{"model": "model that predicts nearness at each pixel", "dataset": "rendered solids tumbling over patterned floors", "train_examples": 48750, "image_size": 64, "crop_scale_min": 0.8, "horizontal_flip": false, "translate": 0.12, "output_stride": 8, "arch": "convnext_v2", "isotropic": false, "norm": "rmsnorm", "activation": "quick_gelu", "mlp_ratio": 2, "dropout": 0.05, "inner_norm": true, "moe": "soft", "num_experts": 8, "moe_every": 2, "expert_mlp_ratio": 1, "slots_per_expert": 1, "shared_expert": false, "patch_size": [4, 4], "conv_stem": false, "depths": [7, 7], "widths": [96, 192], "kernel_size": 7, "loss": "mse", "targets": "nearness", "residual_init": "scaled_by_depth", "optimizer": "soap", "beta2": 0.95, "lr": 0.0017, "beta1": 0.9, "shampoo_beta": 0.95, "eps": 1e-08, "precondition_frequency": 10, "max_precond_dim": 1024, "one_sided": true, "adamw_lr_other_params": 0.0023, "grad_clip": 5.0, "ema_decay": 0.999, "steps": 9400, "batch_size": 512, "epochs": 98.7, "lr_schedule": "constant", "warmup_steps": 470, "weight_decay": 0.1, "adamw_weight_decay_other_params": 0}
Rows from block 8 of a small model that predicts nearness at each pixel, named by matrix and row number. Rows with one number belong to one neuron. Each number is 500 + 40 x the weight over its row's rms, rounded and kept within 0 to 999. All counts start at 0. Numbers have three digits each. After the name is the row's rms in percent of the matrix's.
After each neuron's rows are labels from the 100 images, of 14848, where the neuron reaches its highest value: "top examples" is what is common among them. Only what is clearly more common there than usual is listed. The data: rendered solids tumbling over patterned floors.
# fc1: MLP up (model.blocks.8.mlp.fc1.weight, 384x192), inputs 0-95
# fc2: MLP down (model.blocks.8.mlp.fc2.weight, 192x384, transposed), outputs 0-95

fc1.92 102:520508587499542439511550468571545494531538462518473541483475505503464447594516462483489489533539503504503477555551549532483523513579525477534545518487478537538498504542449500502495510466526534511518488534496491555491479492585560529547472525409456452452513445586462484579501473460448537527
fc2.92 105:470484495523449528559526505512538480475510516476510546502550509467505483535471457521534480487511489488527507502469592542435523470500527502523446530515488499517473414539487498474519400500461541507522541482482537533526475541527474518474495421494604534535465508524497437588553553521476525508
top examples: light from the right

fc1.294 097:441542538443495469453565456456486473475580475475476495473559490567527513473487498522445505567488544472492528524449451511449397550499459516541494539482493487517421527504501479533594549368524527556495516510512381477543510459493456535455514566448560482512484482532486540468531453423464476505
fc2.294 104:439548483392492494482515484472479552507471496490459494435563485513500522516496495502569463570469435472517507505435475496527513498469524543539553449475492533509543448537508474548471548497502562517449410512519447487527554557497530522524447458517558464471603464459556483431590532495541493530
top examples: black object; its colour: black

fc1.350 104:500500517490517505545524498510444464546481521509490504499476524446411469539431549523566491483479544448542456513472520463458506479530470474475568516522525537559472448430604544577429416558521531493525550495444471473491492473543588519637509471551478451459499484429438551498509392584488551519
fc2.350 100:486555487445474512519546544477475535498443484473456502459453519450540472505460494516509514497386488515477505545502477560522503509475535544588498520547495532484527439464443538543568522527583475398538531467435417421502450453462529503485451484590532490543469525508512504600549519536448550511
top examples: black object; its colour: black

fc1.207 105:496446453487524481462529457548471443517429567496523500473443519498503528499470565523512386498530539508504524461581554512505476492500488502469471613506475514566443513481526485524516449530533510529526480512476503479507529489398577523573494414472510439475599501551519476480531440461431461516
fc2.207 102:487527476529530507543520518459493517544516588461450504421511522531507531609487460565520512478434496451481463466472456517544462442496442570541569597500460511416512488407500513522521466531544459461506493487503550520463442534483492527478503481453475532547567525497535483531516512468490453490
top examples: light from the left

fc1.362 103:525516468452427542523466473484512527504532477510500526490368492511565568524511534547517510533442481421576524535522486493436589462472514485451452455486471473551500491475535446445542433455505496531459525415519461466542408431525536522475465460511569512491537547522528501451518480615560469405
fc2.362 105:509553482496532517454521520479480532459500470436452463465576481481489470499500465538546516530469510482539516502470482513499519471513473519478451492473488472500487446507447472471529542427497499519563483480510468490450483526534566444544563499480485547543530470428486515483487482540511498450
top examples: count: four

fc1.287 094:456547510503473461488578433528495571510519495511483568445563443498469512547484486452501442526471515527505500434490480502448454531497603522437540543473533422473446515489495503526386519554483496452519478429527480529487536518507547454484508478520478454545564464529461499517499526492504476556
fc2.287 097:517554481498444486567514522476553546485391515528523476513402469608502477452504523484432557501464543520438440523505561528495460505483592496509543539553562522449465490536477457528567495511525426552495543387496477460510449446501505545467485464539541538435475392473557429537497543572512519432
top examples: light from the left

fc1.363 099:516475502536549528523534463474497529497469507482492523507502505499495515463488535507519422558540432489468496433499462477459616521498505478500501503542499435473451494548513477449492490497436503525539539487485589548510461524442539565469470489489463503514546497491499418459513478481511536545
fc2.363 101:530544500534501566522470544569529456528476490479448499525530446495482588528446481503419475537515495499501490487418452538547556446504516518462487520491543468525475430510561542401532481457546490559507553506540480546481560430489506474514568492470521514448541500515504435527564471488488473484
top examples: count: four; red object; its colour: red

fc1.12 098:425441532550481475498441435530530458531455496483473472493516545485517524504558525500531474533496493526540525498452478458493573557520543491552489480479508536514515516474541472456494551529458532516518468512526500525496438586520478516591528441474531494509461467492446550475522455507510494552
fc2.12 105:481532569495495540559544474542511544549542601402447436428548498512461509521502450550461526508503547444539479490574433510500511515476469541569531527502502480476509556505534500455505560537531448484533489517506558415442535533416438494508539486450464518448494482443544532522495512508423512549
top examples: black object; its colour: black

fc1.328 090:528469469450468489449442590434555525481512516517509461523493504517438366492540498515490565514494505522445544531506454478579535472504505440539497480523477561562503529543564455476512538481520459491529546528545550575490465520477559527509562559559436487468450497469487497483450514521546491496
fc2.328 103:556505484543506443541569528463531472558512496446419451514503459520490557551481428485498455507539504468496508470526537455573526460448512514491532457481486530477540451480561523466455551481551489500504513471511464467497587440503480527489474498551471512483533512445493477447523524518472539519
top examples: light from the right

fc1.164 101:498498483514411600458569572445494483470457483475580491499518491490530489463453472488415478605556454476527475463512524469493416544517508509483486462510484467548481508424479499543515421467522538500473450418518471499486477505493520555503549534457526528474420483479522494460556481484474511429
fc2.164 100:532606489505570484588547483444495535499482506499507493516526481505437527463495514565566430498502471488445479499514537445528555451457537560436517468495503472484463501453500513514559425509465466536467522501542474567560523492513504479485440440491576548424465523580491492475505512494575514516
top examples: teal object; its colour: teal

fc1.374 097:441440497543566501541484513536476557528531484575618553464490496540428504562473450476457524534470457485495511522450488493507546465454494512495440503495474492503495455475492493484511538390528451443480530553510525491512524513442491541525408472439490515549516486486539550530513532482569488459
fc2.374 089:485482511504462502458534516537520486439459468473492461475506428568510517484575540485466436517481548519482557477480492479487521551477461501528523554515571526477542536496413516479545573522460506468457515547504533479466484492476450526448482511510444525528406535556458560565480503501545442438
top examples: count: one

fc1.1 096:479544491484523453503478568456480540436560498489481485480482451521525546470433523534512504537486583535525487442491500521449504477497539560466530506456444558479478494505573498549532464593539497509484464526471489458557548494488554538440543541562629476487526510488574468448456517489499487438
fc2.1 108:528483493525547519411503435469475514473536502521515462527520466515499448508471468490497520505533488503460492489467516441460490531522471507426502497594529452495463425578367435562524456573516543544470472430560497550527419477520514546458473471487544499491511470494478558541453497467543436444
top examples: light from the left

fc1.348 107:551430474473535462496437490558502422495541534481553553537473489535482479435505456523521480492484497429472477476525413502444498620555476550576512551570516466514483500482507525469469501520485514454451514531498481515527490529537403511509535557614568452451511503506584477491433516481508495521
fc2.348 105:511451522483411568497541516547497510465499544488480477518567536528501507475509486522435497474501549496493461472498503457521534446466620519444517518465465405544497493522570480504530491462463554534505457529497475509534534506522517450495532486453524558503582484544538507525451482435542488489
top examples: blue object

fc1.121 100:509570531498522553472430513513495438490558526490495477559481498466545528499458461411420546498520561422549507537443551521484425513541475473454475499505601486544533517456443528566530447453459503511587529519487439466511512437472550529554522479533401513501522524513463510480464492520487525419
fc2.121 111:431462482492478482535560484483498505530442524485543526484515545518521433498413478447481509494428500509550489536615497473562446499440578567523545445482444483509505562535496499503500412485505477524471507515520544440492479461491425517533572501532466509478452529514517477534475552504470522499
top examples: blue object

fc1.152 099:466480535462532497499549559433512464456551516492439511469487492503542492507462531514467488476423533532496518513548480434467560513462510473560469623521553491476506504541478477481554522562552489555474461503502555519547459480530475538460534471443492523533461498527466486515580486517551498407
fc2.152 111:549590494505474446496501507556537554517493541499521518442508524562416553556445488524449473432402528489458463471517475504471514548589534529445450489483464540530518483550518500468515521481516537538520501444517477451489525485577484519587498508496489505524382415524512551415552470541414469483
top examples: light from the right; count: four

fc1.360 101:499468535454537535467472476467482506555494389552405486572447460512543469516446488506563572513505513504468422507498501501514471507528494491473491519508479513582505502494487514468553521502490458535409457431508611476545470528475508515494472455439534486480467423464472496452482527532486393504
fc2.360 104:500535494523503550441477480445517485524468456485471481528496530449474454475540531497533550432498488518564516505528499499459488483509454466527547524486579529491415452488570459440484486630519546562477453480467512520552452604546446537501529494554510461502429501569540559518412426506556495546
top examples: light from behind the scene

fc1.353 109:442467442428443503517457496526489450457518495526480493433515449493515501474470469526492490511498539517489501459480561491492494505485521507491525437417539524502489564506422496520533575509520526557432540486537488561552465412523494566469498537511489502538491542516470434551476468474541523480
fc2.353 086:514564551480492597475513462518487475445501532501439489494525546498577474531517495521448513571521527540465519523480505488462479504490457495534516431502530483571548569532459496485497490463481549450477574500528523496424519501445512473482531479526493506457566400492590493502496580518484500492
top examples: black object; dodecahedron

fc1.331 090:462505470503564462584492494541488500528507515456478489521477465525461488552530459556458498459565430493473523449494485506520489541421576522505421481563489544506510406460499463512455489403519476551477558375484454468484498475507481502539508479460460506441506478476440545496433462496446517509
fc2.331 087:499553496523485472530436528437514454476533493510517492546578500539504501488560436460490548538509499535520513546487453485554529465496546442564512477549510440545526485479451458509479459475544565508490516562458554520459471443430461615525525515516541518508470451543456534519426518518489480538
top examples: count: one

fc1.134 098:523489526505551516484482508453545467478533489485517454523526432482508499521496459477530501549548542514468482554534447509526488479546489505463522477531553483504530506431407455517493508464531590516556427496521494408492508531586517538423489441445578508548491479494496494581514509388489481494
fc2.134 101:471497516457605477443455513439501476513431430406526505455505452540502486487464519553543523510538507444524535517446500455449498600487452507507488482446474465541448425550595409498559540508479529513553491459542571498558551552554521536553456511497482467546506519545498510489537487534524529507
top examples: teal object

fc1.75 106:504488446492483578477473465529597495421528461480494548531531542511538466480428527471446461484380536518478492489508466509548432501500541447406497484489477453476494476459491487530482448489502523561487463474553477431506462492541481507464513465460493485560523516474541426544542499496514469468
fc2.75 109:524482498568583503508465523467531502468523493488490496517486549509504541535463513528461536548502554530556469525557541580492525559501668521469522507528488552488558469542502450424439532544529555519475538526530415549515455494487512472422485472502531485491520495535583493445507441454518544545
top examples: light from behind the scene

fc1.364 102:441514455530499455482608512536462443434516476516545566498573478519511598455465456484525555539542448515477472482492519521538507551497484580539487471492478508498427523490510522536463438503436531509529461478483505489451572529400505426558460461468561462508529458516491499579500479522529478520
fc2.364 109:487542464455516470572457464464565501513495485490454513505474495527505556483494544457469522511540487515478517486515486595434458505535520554552565509537489474501517521437550560494562489469557486431523498494535548551585586505519475537488502496513610505500460499513552507493565476492426438502
top examples: light from the left

fc1.321 103:474507585479506513446563551516557545485526496495563567483486452559493445511481487559476504477507445527537530491481483488511535454495534516417491504547502507419492515492530466477434502481482509529533442503523583508515489514454479568463542541403564472491543547535482520521493554532476471532
fc2.321 096:475504514485497494512519469493433432482450520554544479510476509513526452528472594497533469513498547499506507588458543453451543527505567473472499486456506507511557437414494497551454458473509483541487493538519477530508489505522471562545491448445482469507458546542543509493477554527558454465
top examples: blue object

fc1.334 101:494482502541465477435520494577419494509531479484522599510566494473464524490532442488540499523544471501481530512538454486437484504509529537423594351607518471516555489473484479564519512413493475526477486505495498506498599469461532532531496419488515505521484483505488485495537526450472555503
fc2.334 102:453498570533468503541490449420499531488459495436521529540565470541529485471498482577453473420426498442525483521498523476537511548546521510524390499480494555534525486568570460535518566558499491433475512507550510511468464452534491528544507489529546493463559493510449508512578452525535549495
top examples: purple object

fc1.20 102:436531445546503493504512497506371521442442481541382526568497447559557494497529533504488519507499517510504511469506533512504546595531520501536513470522513515506520497569458517572568565520473507530496481411474495527493546499407481490521530480528477520482563461456502534547460524478458543534
fc2.20 103:467478465417573462514516503410479559469488429499462506445542527452514517505529458481551455483507535563547498468504427461546483552391502553533523519459476483479522474492519424548510582484571515444496477474492473564451559559506481496537446527441400468496563483436481482466432504565489496549
top examples: black object; its colour: black

fc1.28 097:555462446472586535451465414485460538451518469482415536490583492522488549478440563478512529451487512517467559458519416522483553450503423504475575456555474446514526492509556557506500530503515524512588582513466491514516511529493479542468504473494530478555467384439484419415489460515517499499
fc2.28 107:411504513504574524514508490491509421511479447477516476495463486478471543528482463456526531489495476514503538450513486501454482457475498431503562470502500426549498354530413532485497531535537527503499445512509494476463503473488499459458492511543526413488504507503579534548580513499510523588
top examples: black object; its colour: black